config.yaml
weight_standardization: false
depths: [5, 5, 5]
kernel_size: 5
mixing: "mixup"
optimizer: "muon"
muon_scale: "match_rms_adamw"
lr: 0.0021
momentum: 0.95
adamw_lr_other_params: 0.002
lr_schedule: "step"
adamw_weight_decay_other_params: 0
Rows from block 11, named by matrix and row number. Each number is 128 + 32 x the weight over its row's rms, rounded and kept within 0 to 255. All counts start at 0. Numbers have three digits each. After the name is the row's rms in percent of the matrix's.
# convs2: project pointwise conv (model.blocks.11.convs.2.weight, 200x800x1), inputs 534-799
convs2.145 100:120090133130131139103098137149107134072132127065143074194122135126110128131159130142132127126094129135123138164122178118130126126109032116025102182127128116147050118127154143131127105092129110147191117128181145133127113241127124134162119128129073124130133130137134130167160126111156154099125131151125192145200163047122129093120099132104126114118117255125128101124098133141104255177133122133118127134143078135126147124080121132120139133125090107101165106138135115118162132126163101128171185131131127146122133134133135129128160140111069184143145123117154140126099173139127118142078124129109122158141255096131143133099131143096189137129139101090146168024084120126107134167105111091133133132126129093074127132100149143174121131119173131150135145121127130131125128142128095126130124129123123130127136123
convs2.146 104:106151122129123077124134117110111129117130128133096101086118170136093177129169115111143131124128121100092122123128115121148120149082103152037153139128148130134188138127054158127129214136133131134193118125026130121115091145138139124092240126129169128131122075125117145108149127154182122049114126152101042127116183131121137134108133116122118145111101236142138114117128142129140229165112127094121128134110089155165185125115158142090099124118128159053078110131123124162132124089141042126122164118082124146115111091167135128121151134116092052140104101095155123120133106120127131154176128093117108102119215122131115119092128120119099140110186102194126082110070138136104112134133088108120146119122109108113119091097175096138116137119204082139122162098107131151129205166126203129123123133119108131116133118
convs2.147 102:118135133117133180133123122134137127135138123141151130103154130119120113130046149136158138131137118195106135157139136125230112187116177194076164183125115128128032098112091154128129085125138133072094125160103141130138065136142128058116130124121108129124129121130150114137156126140113088137126147117065206094163176110126132199187100134109118134115050109163146147122128097138162129156118127100120128132135107158031107132110106117106126124128167180197087151137137130103151133126116127132139146139140118119117132156181140127109171146069145049087128100145131123139057170134130134157101126107102139097124114122146109125143099156132095127122047125217090217098119135134119125106117160144087107121135154075112134102124156140092153094126159147114125062107189128121180059174125098113127149156139081129100112130
convs2.148 098:150138135145134137127102130108109127165141133158137145064182138138113183127127135144102143133138115195113150117141200116142126116091077102106131115130154126146166113145186118131128070090116145151133123142075086109105095127142130124163227135134157124139133097126081122165114129139117157141116138184045139112009102113115107053146086141146124122120175178137136105105137131131120186120124129117117130136123139084101097118070131130133095166137143156097120139073110049060084139091147153133155156127042111132146131040136121130154038146177076074113084193100076157142165108107129130105119126107100121085164165132133114132144138143135074123144171140166124133121192137122118132100097121083165244113123094179085121046157102070134131216141160097127124133150118132142155154040129071106128123107109168125131165124
convs2.149 110:106089124133121148124105110184120123124124129112113120138126071125126172125147126123143133123131115107157104120125076135147174110089200141050190090129140125136186127127122136127127123168136127078006122112124155134134151109131119176151111130125144119136129162140177111166113128109134066056128120121138105138147120193142111129105164126182137172137088159112121102138132150142096097144134136158132127119111202140092148130196092117078160116122158085159177165115127129141121131117151066128150091134104136139128116103148083129137102149206060171151111145101201095121129153127128123127125128112097129152110086109148149119120126132124093141122115186108113079135151096123147134129109142097104210121136135170113130120152137123085133116154121139088145111096152126091157181097129080111129128150132067130105099110
convs2.150 100:104130125139136255181120140106116122165127139095147138237161125122115171132156118115157130126197168147104146144115083136151092089178040144126054085128159127132142153119119136128129176083147132116059126072127144111127101107145128106140143128139089130137124077117118120127107130135113105124126117175206114147075126111116159152143136151135118119125113129229110148171146140024102161116130118097111126116098114101174080117089159109090114149156179062221100102125118091164133107131177128122127167117091138115121113167182147130134153098146138130112116167116059143111136192151127140142138126116109121155104030104140150113190107115121121114136184098129136136147106109128150113146119018111161126134125092082164131114163074146107093100111093105106124118159125133195100113147129221136132108131119171131078154108
convs2.151 103:152147135132130121115125122115126125149135140119126142160143117118146177130112131117107135123088119171119133096135081162192144085058085118168208120129124132116165168130122142128128171038138124097112121153053087107127127089124125119152133132128183127129130036132151113074092128103116163133146128182116199104071138083130138220088117130086130113129187073096142099113110159104091109221144121122128126153079156155165172126202095122170126115082157143163155131121124129151151117077181149128105125130140114125122162164118068130136121130130084140129108121114123094149052134115130123130090125110116119131144152157094120138109125120132128116127202144137125157145138102131110129111039216119116110130139144115122128169161147088091105145150101126129128090095145127142169189122127117133128137116137138142132151134
convs2.152 088:134118120122114052230134199087137128101138126148119150205154153137119135142119132137091141129148073105092097173122022145093202161078140112059117105130170124124102138132113155131125111142137114062139112162224115117114112119142130156102132130124085117130134214124110122196099128142110095176125107096147143139072102121125153172202138119107122118133070039104117140114137133130047222124121133141126130140134146139010120130156134137157127138138083204167168107154124205140123113129128106132161087132169132117119110183113164128138179134086138108139134138132208134174183123152130125092103126108159140156111140142132148135108133168150109147125117098095071118087171131135096130162090124110085121122125192104161127167157144075123128135095186117118125075170115133116146142157129178122140125107126174127121082061
convs2.153 098:145137136134128153096108158142141130161124131097138132130117171124102228136093136140133160134088127130140125221136128141131092106187123103103116157127139129117061117143135117128129101087140143102070137151099152134123142147108134125141070133155095168132128110123131149110081128100154060150139143133130146086135149169136142091137028113163132131146194098157129146180173144148094255072133126119128129126134054061126116138147140163088150139105173128098135129142128171084082136120080113129150154129149124108145124030078063126134098126171089114137078158074094088157186115114129134147124128131189143082174077106141129136093167127067182122135053152104139102138078111134130110145129120086131143117126149114085135175061132146120137255114123170126132188086095136106101106181127081141139131146145090133076145189
convs2.154 103:149177127133116134153125106184156139123126124152151142126122104127101149136131129103128115122121140118119116115128179134040082114168103140032175179127154124112145094118093133128128147079128121111223127163047094151135149181143135160136071128132103137124129097125140135152124126110199223059134115139142121155161172192134126134155139128139114107124130088162140120133141127105151100180128125150120126123146147211140139126102190110128160163144056144186149145127140153134148156156116156131145096131087137124135121118075107130122121113098173188149114238210091141116016132148126124141103129128127145177117155122134103130134151147170131137151126167118114157148167174132150146117115167162092087130142070166081135117127128128165143123144143140197138126088145126142137108122125181133131137124133149134127107177
convs2.155 100:152113121128119188192157119130093126236119125121105116102147130135123108134140113131079125121097143148110131118107147110074114136118176066091155086128149119128121201128151120122129116168131156108156120110113103102128153116133123153115174127123125122118124084123130137158139129194181140134135152062055193136115134133121131113062106121128126112153118065153127155136096110206112080064128119096134127119144032127049113128123126127189123140117129099124104146181130138135102126080195139127060103132000126177139145079069188128117225115147173133121160143138154155129088128117128129130139128121112124140127226079103116126139094135120160124137096123113096085119071081122146115083165152106126159121143127070083134083128108118105100033116133133118120134115189124148131126181130068127123126122133115122120096143
convs2.156 063:147097123143126136180140136122156136081137125152136093158114138122110088132160116128128128122125132147113128075132121101135108131143104111174060155128129112134085101151152121129133241093156085151081116133167112123125187196101124105109148131149115098132123125123095136157123131139112089110141120137095126118150139070114121148138141125136136081102137093069130128128130151121139244169135139123142127124093067134176063128149051161079104116082073115041222118158110162078149113161179137133064158138121136099126129180157111132123139089207097142141169137151144140132122144119133135096138126127158117197075073133108119117143119091151059135137127178153189085149133155114137123098142056074114054126124094144112125100116160146118110094122157096130135083109066131102139117164129238122135113096127099114117161093
convs2.157 108:104126128133131065094119113034125125217126124148142139212109128131089148118113132122146142133099204144132131133129137099104181140109208154180181079128170139145176100129065125131128115140140139161054130097193151132129156144125133101143255128123122139133134082119117125094130127140070202122130119140178161114100055168129121071222119135131126127136072124092135109104099144162065118158125129148124128133122198227139097131110038132146121086123138107139154154152136130127159129139163037123124111125123130144123133172070079128130055138160122177120142070099107122117194126127126130146071130118066117130106236143149138130125124121100153138134158177116099132152124178129150132141124018083134099120119138122146130127117139123172119075111081139092132107170095128101122148212130052121130129125135196117146151101
convs2.158 094:158141131137127076148118106053126125123131128071105133163154118129091085125061128138163122125154115167103124128134091116036113157143155089148165110129112112136090093127176143130127122162124136138103126111223102115133151229136130141079111129125137146129136173132158148193073129155020097181113123095170107117113164184141149153173133136131126138143158128114128170121121121147086082135120120096120129139159100140108023125164116109119108095135147094094134135156123114138126151069171174126112183133097149116119119192149126125125230135170116082116115129140149159115086128123125126146076127121127136130095092148120153141169124147106137131145089187191115126173227051126130139132132190120140205124134149136127133169133136147037148162124169129151130160136095129127127118110126095115127125128130130125101108148
convs2.159 099:123166131122133140143148160131121130097131132100114135177121144137150153131117122128123120121118122116116126141146125124119095108055143103163159121126130124152149125141196139126128049112123143165026133149157187126125118090126129148121076126118098125141137167144122111126145130071090080212131119118141244108255160172129148136032115137041126125140093129045132139109103147141127029101135121132138128113175086130103128126143150135142131109130212160122117111111150149104172112124144113129117061126255119167134132081183159131120068123158109079118152134143138132164187119128127127139102125138096127151148179084120161130128115112143191106133111110062102101087105113134148151161149044183140149124134120146151128139107114143195098163135088137135116103083105126128131102153128138127125140113131105136119131080
convs2.160 102:110126130123126099080114115174133122079126119110133130065141185121112100140162126128135123129140120146101120081128120130151144166179150114175101162126164125124135108121121129128127076064122098080183108131135132154127141125126133137109072130133128150117130096132121097166102129107111092125134135157117146123112124146127131128179194133119142127120150126141117115132142143138133022172130124155120126116139125109176145121131196200210158083112170096187192197081132164126099123133085113132102144130125100151129159154149107126139211139121101072146113092137060086120194126119130122144167126157147143199113098159140135119159124174090082123129219184147179195216106083128166132098082086121146171156139139119193124105166185141101155132140197150156134105140162126136133152075128151137126133141134049139143117119
convs2.161 104:135155132121129104101133148175116123088130125147122133255099045127113165117164135126128140128130052219140128104147133132083159129109255136138025117127100134131147136115129123130129080118131127097012133152121172150135152123134123094141202130130149173133125125141106098108105128133143164160136130186173127123123143152138143152103150138119138127135117202123126110147118136090140108023149132159126130147119120130067172132060118143122171100139193179100118194146136166097128132141037181126148086135161129107134147160153129128128113167153155210167123150148153158124202125152126126108154126160099131141136080130129128148120137172145157127136111172101119185172141185128125130100162139208112063125129117159162134082149143135134143121133116127136128090091118125137137120172125118129127149130132160126159135145
convs2.162 102:150100132121139185105103151253128127167118130153106118071145199122091122123094118159136128133129101150125137153136248134112144091095105083098136094126125149133127103124110120127125198126130123077124135116155124151122109082112138115102189127133034123114127120132093138165061130111104087214118135123072211139153137174137177108175123121139135131144188114063142152157113151144095152200139130130135126125174090101068037130178198141162097085141138166133109158125130084075121143118146111133138176128214136169151154184115205126124080116144086104104074139134078113104213111139126134096120130123120133104115255079125130129139126132105122138134106149132133060083116127127121096140106000135124196131122119160090133155111131129146117127157106158145114136143117125148119136161128104136132128140127062127120106115
convs2.163 095:163106121124125024152105130086133124189127124123161122253116163131119138136123146148098132127135116146102119188111063146115128166128133167043156151126088133122152089123156143132129134140132145129177140110185163111119149062121136093139161133135043180131126036132148135132105126117045200192127126168082101154138122096133123074141161122150129140139136132163117145127133132140156134155131133148134127125120126164105170125214197134115130106115160141122122113155128095130122144151159162133095108133230142133141102123106125131137072133158116140149120122140108109117092157131126127150113129104154136141139157135166077122128134101176180150122093115113143099104142163139150143120197177211147002114121192163132123092131147080159139036121152160144127125152169132144122072082131137141138126143142037132140115189
convs2.164 102:108143131131136145212119129035138138101126133110119046086076154128118137144170112108107141126115092163119126084123152140130106135114110165109089123130153123143177169111055118129126169128106116096129133118079118130132101130097127081139140128131168124135128134126130114137131128125154014139145104199042105079174094068125128183091136149101138127121078199080132112129125131150145100077135123139138127136114110066029108121134086144152108122129222104106134136106124073138108116138145117127170133133122114119118147187118189129130113122066100157154064085150165128120179137111126120128131126090138118176110149091123145121178111089117191111119048101064111103156154118129124129226163030129116142155116176139062125171177130139127172147098167134119125199111122126165111088119129158127115122103114214132111117228
convs2.165 122:112129124125126137216128115134116124128131130121137147141115089135117114122099142125128114128108112126126121114150105128191128153087164122255093130130141132129138129120156119130130129126130119169061125109180121122125090141129133092079179126120091115123129098126123144075142129081000061075120129130116126120089129145127124093164134128106124111125119111132124136137125123150134132208124125135127130130136080125093189127125112117071095124137108177116078139079118095102097129124114179131122250129135122142128132221043118129127178123075123079112114117146104109117055118110127123115091129113116127122132109088112127124139114131114136117118191099105142172150089121127130106121157241113121148130125175078072129169132114128128129089157117135126121057131100128131122142084128129123125132121124088132126104075
convs2.166 099:114124125119120087091129155130155137161132123147143121176101118134132084120144136114139133136112123128129150097127120112137068180059163135089129060130164147135183054122098134131130143144140127181141124138159103124135132000143125083110110128138052141130129174121154111139145126122139029161133113112180111116173146127134176051086108123153126103112157092155134140091125145149088172056118130129115127135122120204179103134136142135107091167110161142097150126132129125129100145141155080128113120135119118157116127086121093128129091127117145140145143123153118119110172116116128131129165129105108139114138133175100117135065121148118068126136170121177209137151130189123130128174132079097149132142121147115104131111133135183195141136120047131071138063103098126155102129060127133125135130112129063109131122070
convs2.167 084:069130128126125191172102098080112109212124124148132071142103154138067139144123140128158114125117165102110144134122164137148140118163133197172102123131141137124132232133108123129129192156118131123176105138083131111138156095130124150164217128137154125120124083118111133056152130144125144065122156129145128126103106101131103130056188133156127096128230112135105124168147100126199183068117124127120131115074066114051111120124056125160104111136095158158142108163133090158162103095156116133134135130122135097114128156231095127123079130111077127118226104098134154134131179124127126143066124144138149128137205121154148129100104114123188125124127092142152144121104129122135123112142118105182175143124161140100130089107181154103134114132174114111130174182152130117132074097126097134135117138128127131140203196
convs2.168 105:152126123125125150133135113100094125159119127122100136088178252127142078139055120124153127130146127139109120113119116153140146101146106163106123178129164115118111161143070099128128154151129137098150119150113134101129177139139132122123027130118136135134122162118158130145158128140030141229129149132083171150155110114137116102148151130081125148125137255066134133133159118138161110062125126103129127126160168250059162121127119132250105109141123099135150110180116204135121106079177175131131143132091135105108135194117111126128129120148130155103124072166155137082147109130126122142070127138147127129143117139142104127132114125133148108128102147088129138085150068132154133156108255082149118126137051146160121104133139127076135083123137148078120201105173131120133059100126164136122124103135145119143159094
convs2.169 099:134205129123120138191124143169080139186123129117079121210144145134185087133120122091123138106137152161088122141144083134206128125174127122047064179129131146115167162117159158129129108123135120221156122118178104119117166110131129161129147126142157081120127113125153118153153127100102090133117116087137116170110163232120140061096141108098133124110159043099133114076129126181143185075117124104124130121127138038056171128158093093138114121118194139138128076046134118129235122101023168122122103112137127145116112075018088128127114114086128123133028158150130077143080132121127123149135125142052133110088097178145103137123124160131111127139125071146126091084102058129114141156127077120129086117113221097188126112098117170119095183159132150113134082076160128097118118089124176119123127131120119123133106203
convs2.170 082:076130110117116098065131067084131126110131112141090100140085096128146122142140116112097145111134180131118120108129095128139106087148248151120164182127101138113067090127057105130125148108125107123139128130141094139128086114121124069095096126133115166125135079133115116085100126028121185173114129105114140157056154215126121131153124125137133099145069111091114210128135122099111182147112133128118128129126111222126205127125093127192161134121132141098176147152121133098112146150077088130096148140116123139144100160222151130135124113198061164128130146145155209148173091120126134152167127140107129101128160127111167129138164158117142133141061188133119136182113125133165082114171110083115142111123112093172129116126128194199131117145224131103120127152165127104163100139128099136132127108125013134123111154
convs2.171 099:154158117125114139097122135186133113022119125116160185140144112134125124118206094139098140116126179066140133116112173122144127107146190147129119131130158123121065123147173134130126074112118128177112141099059144133130128148151129173164179129124154135127128139127214112087147131049119171118118143131156019175140114189132142137189105132078130134138197090103122152148127131109090121090132125175135129138148064105091116125093061166103071121136135174133160114211122198129111145142120093137164000128098115131121127172098157128139149146166153195133166175178126196097096160148127130157191129093106136107152091110131092140104131159117117124115202142122129146031128120129156129127147090141102060135112143100176129127149176152133152068121152097118145112118123134165125110114134158135134124141139123110129154156
convs2.172 108:111140125129119105141123157070148126164129128097143158202112074133128129130138148120136140124117109130142147081139170124142077108124107100108158126130141151121106133137153110128127152129124131113221129127154126144131118193138137161112113131138189135136133154131165155170126126163193177186123124105089152110104105216136130165065122134136140155136177216166108155094120139145134026158124129130136129148129159163163120136141128122083097126117101125061119122117116102145079133116171081139149175129110133098135129115122137130130238120099196096124160152074137213115044149132128130108201128111107134088131040146128162129104148113125164125124035198139112177205132151121125124134132132118140144143123163157112132163165150131136145195134059139156118122112208131138125088157127131132141123130123054128108137208
convs2.173 099:168151130122123057099129135062143125151118128132125082073126072133117156114104119129137154127107182123089140085103134153096200138002218121101152133130156119120096066103159093130129139141127103123186129147151143149131133171132137173158123128130174150121133135124104137122082129048120143162123131128104117087117113085122123147104153126104135114133117177108118134150134147168125191134120125133136132110076091116006185130106213145165094161108093085131192083103120150121133115113063253128150110113038122133144125078002149129124112135098171122140102207147154173148041108114128131106133129117079127149098062082131131133111119167109134119125085120120131158115110137128115091111108156140124057127127189134125132189151131183065147058129094157085146115131130127191152118121128187113134118114119069121144139114
convs2.174 104:117163135128127120132136120031148126144130125131153136209112236132117125131126138130122131132131169121137119149133080132124111168176163116108159113129134122139128181146143126128130213175134110092093137137118105119139167132144128068146159129121208136128127133135102128126114127137138143136136133087062038114155076088131133149120163120128126143141128252127127173127155112139082148147137129125120130113149192157132066138053083126198111122125157118163130110136123135111136150119157049125128177126017145088123126165095040129139065128191141197107081134129029115145108173133128131124172126168109137132149146130132109127133125136124071105133140134084161102176117064131113141170075147128144073130131104146153125169131053150128119120137078128159141052194137133098129100104129119132133132132125206127107128152
convs2.175 099:098112130126113119159130123055175127114126128121161104067096073125205112114145136122136137131095068105108112114117123117111128167218138102097252136128145133122118171133160146129129148146125134151148111140157119135130060113098123172160147125125104129120131111119108137191109131142132166118122137122219109153177116113121119100162105139171115122151127105107136163097125139178093255185131128123134128142117177242047067121132154136098131111145160145174140094209126085166166112109200247126136142132088107154124115112086180126123045135151075126123106164102124120118131148140126118113059127123127126128139180166129166134133131118123182147121157129127111128113126096142131124054107187158113092134129158145149129131063114139175155105119123098143125052175106124124144120161128159133134125133124119135083099188
convs2.176 107:128153135131135148164129135121141135184127130123133102139121050137165120140142140138118149133158091154138132114130077133153151150154118132182220114126177119135194103123136132128127151139141141155060134120150153113129094146132127100127079130129129132135122117128089123103126129108031086147132139100123046139095118142129137144155066135173122122142097190087122125110113146135093122067132127153129130131128196134180072123115123143118115109130088072101115108100131066150140109118091194131138118128000115081127139124089157126114122148138199133148134129157121183122051128123129127111164127140114131124112117135133147130139115133130176133138168072127149136091116111121135138140120178126105121130124060171115135160160161145060122126137144116123119149154097125114122101109129128125129115119123150124137094070
convs2.177 083:099129134129131173170134102181106128149134141151138099125100141125180106130100151130155127131145133085152112118118173131108043117122194128132151132127128140144176195127077126124131092113129116245158134138146124145145149106142122149128093131117114068124129089140106136161148130110100036072126152207140171119104129120122106121091108141097156128135186097130128155117132096157171058117116128153125124125128099195152087127145113111092142101114080137133152107136146130136189129108079162126101141140109124064123153161109141130125053106136142158119104000152102167142124134152128131148085131122114138115096185108136156137127095125146115123131057113204083113160090110131129130068156103179109188134142033133130126151116129103061089054153137130115119112192146125114125134130132159135123141137135163145138103082
convs2.178 101:154135128127119148091132101175142130137129130149129102205156079126120083121025123122110130128120089197147120072128102153157124142160156164122087145126127129133145101138057125127127106099160130090134130155062159093137049237139133105116244125128126136122127149127151136109104130135131063080126125120120083112102096112122096081223154133153121140134153241141132152117130121121131062172132123109124130137158122207121158132168147115129135121125144147130136107129123125085107145095129157130178057131157126105132118154064168130131255154116144150111137103131119169137094150121129129144062125146092147138128123178092096118119116125096085090133194139126107106155050156120147101170131044110099000136134146102155133115038174162156118190127089115144127182116105128123141141135128083120127138122123076124126142218
convs2.179 105:134110119125123132124146142150170130121128129169107123084116128126129145129133124115096109129085115151139138158117086108103154127135077186052202074128157132126191139117131108127127089098133122129228114126067129141124128081101117083089065129134181124121123110128156144095127126086178136184128130164123078084180155101127133120129143121171112124122135145142130119139109132083111053120127127103134129134125086107074173126042103114126137106131193185126105155126122130162165113115191148125116172123081127145138118187076140128131044135108065117136100092106091098136127136139125125111124129097114110114135064149107103119130151122076086157130099066168083129204138154124129139152107251074160135114122115137101128170169129144075111155128111086094132087089140128128139102201128048131131114131122056135100106102
convs2.180 096:130106126138132153137141153106113133057129128143106108156121189123121121139059129147095132135136112219099121150118158144204207123154136151157153096128138121122063101138109139128130099160115129113109125085181097121126201147112125068114121132118099102137126122130126150146152127136132153147129085151091041130084133055137158101188149125154128110124157105060127127130135132099095087037119121132118132129106160121071089124019076152106098124131179134098136125151114105154129120160193180126088116132171122082129131172133104127121116112109139044115168116150083174108088099132128126105127130150083119109135131085092108120147106116100141124119115090075102143188113066130134135088100186062135182139125191171150124119122131111119122162146080143149135109122149124088127084196131113134126121144116098130081127094
convs2.181 105:102110125120128228145141106211117130128117124108094161128121105131205135123105132127142141116121138163104113146125079142239156080223104190137196116129087126116161111132133122126125225158147115135171131083163165118125111245109137183103094126153123103143126088125111109142142127137122104141125156103065098133087073203125108152104079137178139143144112057194133100116132138136113130078122133161126128128095081201229128118068185107123199127143045140090125079120113087170107121104107114131141162132116133108136101109148161128149086144143120156116071133139126155131123143133129127141117129142162131124160130139122157130163137170087145124119051135094133111147135120131116116148166126149117222136127133168158130087181146076076129097124096065159118112174171128127152111194128127124135131141131149121123116111
convs2.182 103:109125128130134165088122113140137135233134127157118164131159190129055170131113129131147139124139126087136127154119085120164140123165156162202181179129135122128140194120121129128127172169131139033182126159171141138128143152142133141160025128126164122133134099136154125146135129144082074075141140175069134134115101102130114073131126128114128131150178255136123154136144118196156255151127137133132125126107186223171097138092148140103170134136132189178164145078136169194146168131051222122121116131173118138144145198169137129129164111146169134127120044129137097124186182134127125145144128160144134178138169133150123129150107126151150130133138167170157089184159114122148140106106053107135234128145077150142131126146047161152115097136056144133126089128134125129110183166130159129126129128137182133153145175
convs2.183 066:127144114119121211113075149147091126109132119093079092135131171117180119105131130120143104130170127081094125106117131095170145084141211134123074149132135110123124161113098120124129174115110112093109120192184070163134158053131120104127129129131075130125131192123098108164127129098125051128132138136126133109082134139132164112210098131076141116134112085137128175130160180126094150110113126107123131133123073250148138131089113154160136121118168129146216084164139117103171153069073020131108098147122142106127107107122142130121132141096168129133116121122215160105219151139128130075109128187167156084098119154133163127155150116153181121169184223101147191139158176139140139096120092157123035129146127176100130074097136109062137149142141123126133150147145133103139115212129200130129117135138177141094125146
convs2.184 110:158104128129131177206133138165141125202124127136129070166159067127104158115126121119144114127110144088132122172145167129217119107162147093160178161129114116115068140139196119125127092100123124194064121106186140105132150149129122106117047131139126122134126090126084131096161129088223171125122131111102125116072119115132132136064134130145127095134189158189123145150120125145184169077133133135118128140135075166056067121127096151126167154108206132108132097124122135120083129123159064129100190137238124135137120138110152130140114120161180184128144149165106155120161119111128133112128128134163119115141230122099143126163143139148115125118107116120160160087077088137114090074095000146140184135128016099138125142146086123079127158127158125151120078135124131085113140140129105116133125128122110129115155147
convs2.185 102:123168127134126135159113102150139132045127129159123117074108255118237085136143137133142107116098128194115138093119068130115115125059221091102080114126138118125123114126092123123130122108131121184186133148153104103131136138106121099070088128123110108133124109136136117125125130141161042142129133059080085113080151140126095165197135145109109129139138131145143107118104111150094172136127122146120128134115114087227062123000128112117150145130070092146147142109107111144089115132095141129132225122048133094118135133183150127138189136159133123125151115106114108141105117122127112134190127111116128079115089146146120124101126095132110145128094122109121169096151127129133126148082237114117211125119177113067127117157123136114136069116145103099117039081107126133129110059124100143124132126124073131111083134
convs2.186 088:125099124116128117136127136136139127142124126140134091024119147120162092125138146121111126135122141166098110137136102159102091130114141204148132160131133111128102126131106170129126035107107144080149137102108138114123147128121127133084107126103157127130138128136107155150119126124181103145125117099101180113065114004140123182033182122145126141149126050117122066149134137153146091077126130161128130131130198092043110135094182089154151066136152069131187172145127119075139142136166167121187143135167102125113150124094033129110107121162109150135206102155193094187102140120128129129158128174132116116109093041122173127148085108116097100126168153080133124135163097127132156167255212125104114125115015156137125126179123100172121154182145121115116161161071127083154146137128113137122125137122101138113118068
convs2.187 101:129145129126129100111143134041124126060126131098140112142093134129104055131105127123113134129145124134123135136127146128148106109158173109059223100128150132126108101122122123129128185143137137075099118157194120120135105103111135121144189128128143144129120141123093108153116127161122071080137141111172172138099110169124125102160123133107115133151097213089124140144103115163125108113127131098117129135096024135093183125040131130156104119117205153182141113121116092149113108163113176127146123134103124114115101096128195127138149114119081126164107124094111175122161160130129125127147128145172123135105186128135156133158118137119188134130142150077074157097121070120128090129113058153157125120125074164099129091136110104100128094149097143135142231177132124131101115046128026118124122097124040125131102185
convs2.188 068:110091107127115128089132146128142124186119123102147178190127081128147110117150105129108124125123177113100120130124150147127186137192152114106089138126140133110113119130096112129126194073118103115120135153198093118120136106127131122097144124116145114123135136107128121121121130151120157068129132139166129145190110132119147150150090112194096107147125112174127164115103153167124127152121121134129127126087207170066168114154168117191087121158108157162190126135113063125081137107163129122134117126097145107142126120159055125134106164137109088170122111113105181152086106098126130112111127140119119081099180070095137118174134140205142122125076184113106135135078150140112098126074202113124184122117095147149127095141128168092141120125132096172135114067122131112163151205126160127125123131120145127152114154
convs2.189 098:100077126128123237018155123106107135099130129128134137154109218121125128119143130135128146123133142126092123098130162100180157054200177089237071127126108124132120180119134122129127127143110127168113133109191178141120099169129127108132175127134133127124126173133145129103115129120125209045134132207143165111136155192130138132110142129093127132125126097121142088151165140147147184130120133128125127125145044169099144130068076131147175103135161173189127167196135189124112109134110112126157124136245134130133128166175144128123136151133094144161159122173179119137199149116129135134122131160099112138137167127110139124091098125140156133127127163144122122167072150121121127096090000118110205146139100131081131178143079165177175198140087143140134155145119122130136180175127019117125118120130123121128091159
convs2.190 100:127095110128122171104133118097109136105125117113124161088147164124198116129126120124077126125100081099103102144129128136016106083143224177163034102128209127131160165134172132125128194123116114171092121148134103116132173103101125090113205123116064113133128162109149136158142129185164145075131102114157052109122128117123103121152107126131131132115021158013134181118110132108060088222114124133152128116125146151097148135127122118110155115123153093143135108105124139120148109142116181126123136131224128147123105165091210130141202141158158091137107090155043175146125121121127132092083125178163133095123181145144147129175150107147105151126089146094127212140115131119140112162110069095146025110124168159129123085131084094116115049146170084104119185141140129047115147141127082107125122084123182112117149104
convs2.191 096:123145130134125112132125123037153143132129124145108083108095136131102094115175119139091121129114146188052130177126125111109124111087167127130188088128097135146126119127107132124129116171120125140147129149060118133145191077129134122119133127122092146138133112127178124097132126217172159207134110069163082135069154153140123203121087122121120126136081237115116162121097132108122165122137136119128126120163042093101170134128072156162167084137108169148161143077127090120140144143171169125107127125064114139124143177110140130118078129138185123146159154108119143099035093134129121139134128138114141156151117106149120126121134122112113122128133197104107110183097120115138126157104105127132113147130215133123135125125162134084142097126126110170114154138087127125146109123126081121126122107121171121142166136
convs2.192 097:144118124127114162100132109157118131088131123115131121001079065129172106125185129139117135132122138100111121111136177139098181150084072070195105094125147125141105120129146144133126029156121138136139133137227092124125127169133131097108132131122111135130133091130091116030110130144151166036129106066174240124167115074121112116091093125145135117130077078175126102093139121115156091146147129145116126128132067196151160121106127110106130132130129130118138120144131097117089123156116152126131154131212125118105133096173143129108094110197181135112144131113096113120165153139130134141150126122094119105104115083147170126142127098119114127120141138129141167102107075126137143147160121094123255108128157114078122065141131119070135051128105121153133157149120126067097157098131067130127127128138170122176119204
convs2.193 107:118122131125127129174130141143157131090130128130153109168115001123117138117128102114161137124108038121112124062130090087203133142141101145126237113127190124133196152122104136128129187161132129099000134121140143150125149227146137178083195126119127160138133075128088117132172128132161073165123154184206088154146103138115120131095084150137121121127102061061135083116105136137079134093139131139129126128088090148138244122149126139068150148126108096124138118141137163136124106104154095129144169130098114118116129113046188128102041133106068167158082118117132126169168071145127123157103128099112129108091208124129115140100122121116163120125136176173133105188116157132114108172144118149143164125123206133144132119158160131114138105135119131150111177122086128152132182115127123130129133143121205130147115128
convs2.194 090:118099119124118112052138137128147127111123131118193108157170070118132157123168112122104124123134084150077158202099142116107151225147225126137083138127129138122133184131164114131128185152126147166207136144141155116126165156151123109089125127141176139124128070120098157119115127094129088074135109168071090135165113133126134118093076132175122128141166141145133147110119132095155095113128121108125129155116094128057085127151141150058121130126119112105103121201124131102144134104178112126189108129138119152120129140106114128142094139146166162185114142141094168135090117131130138133177127160094119125132195131103162123115154122165085134125050101145112127155074139131129131162089145094113190123106114048157129132228132087119120115128047139123120120151082128123144143121134137128129124135121157127149114127
convs2.195 095:136138129126130167114119105191122137192131137114095120078127161131105120127109117101126137129107147196118112120132118102188109155160117107096099115127120118127200116120148123126127070136132115062141139107182150114128151161115146086137117128116174145130129168126106121114120131153177120188124149149079001090145114124131102110236124131079119102109129192104132175112151109121176131207119124086130127124109093047040110119180127171146108113123138121086111141169139133108141110133120222121109145141158127111146112144107117129121127125167107123133101125162104150123150125101129120113155129145187137124109033128110131124166107123126046124137173114121113094133099142136114122153110110114142105128131180143078124100129135079164128152134163089072110091114145128180157159131129080120122132142130186115114134171
convs2.196 099:127110128133128074131140135018099131086134124092154175132148165129133134133120133128135120129121116156118135098142143109123109125114135139090122176127094111129121130123157117128130053148130122208166127096169147122121092117144124100131065126133199116137131183125150120131105128121121138160131099148075112124051088188127162108117110139118121140136140061089142170116144149114096170179133134102121129136153093051091068128118176101126115160132114107180125134204126085139130131163194139118105183128157145132133123130131159126152101129198120176133163142126126160138054100144127126139110133138107112177103139119138123145112121108144133127143122187178099121116058159135145106120075142061126171119134119129194133094100140155146112155148178194114129124140138120140146097163132112126128130140144154119120145144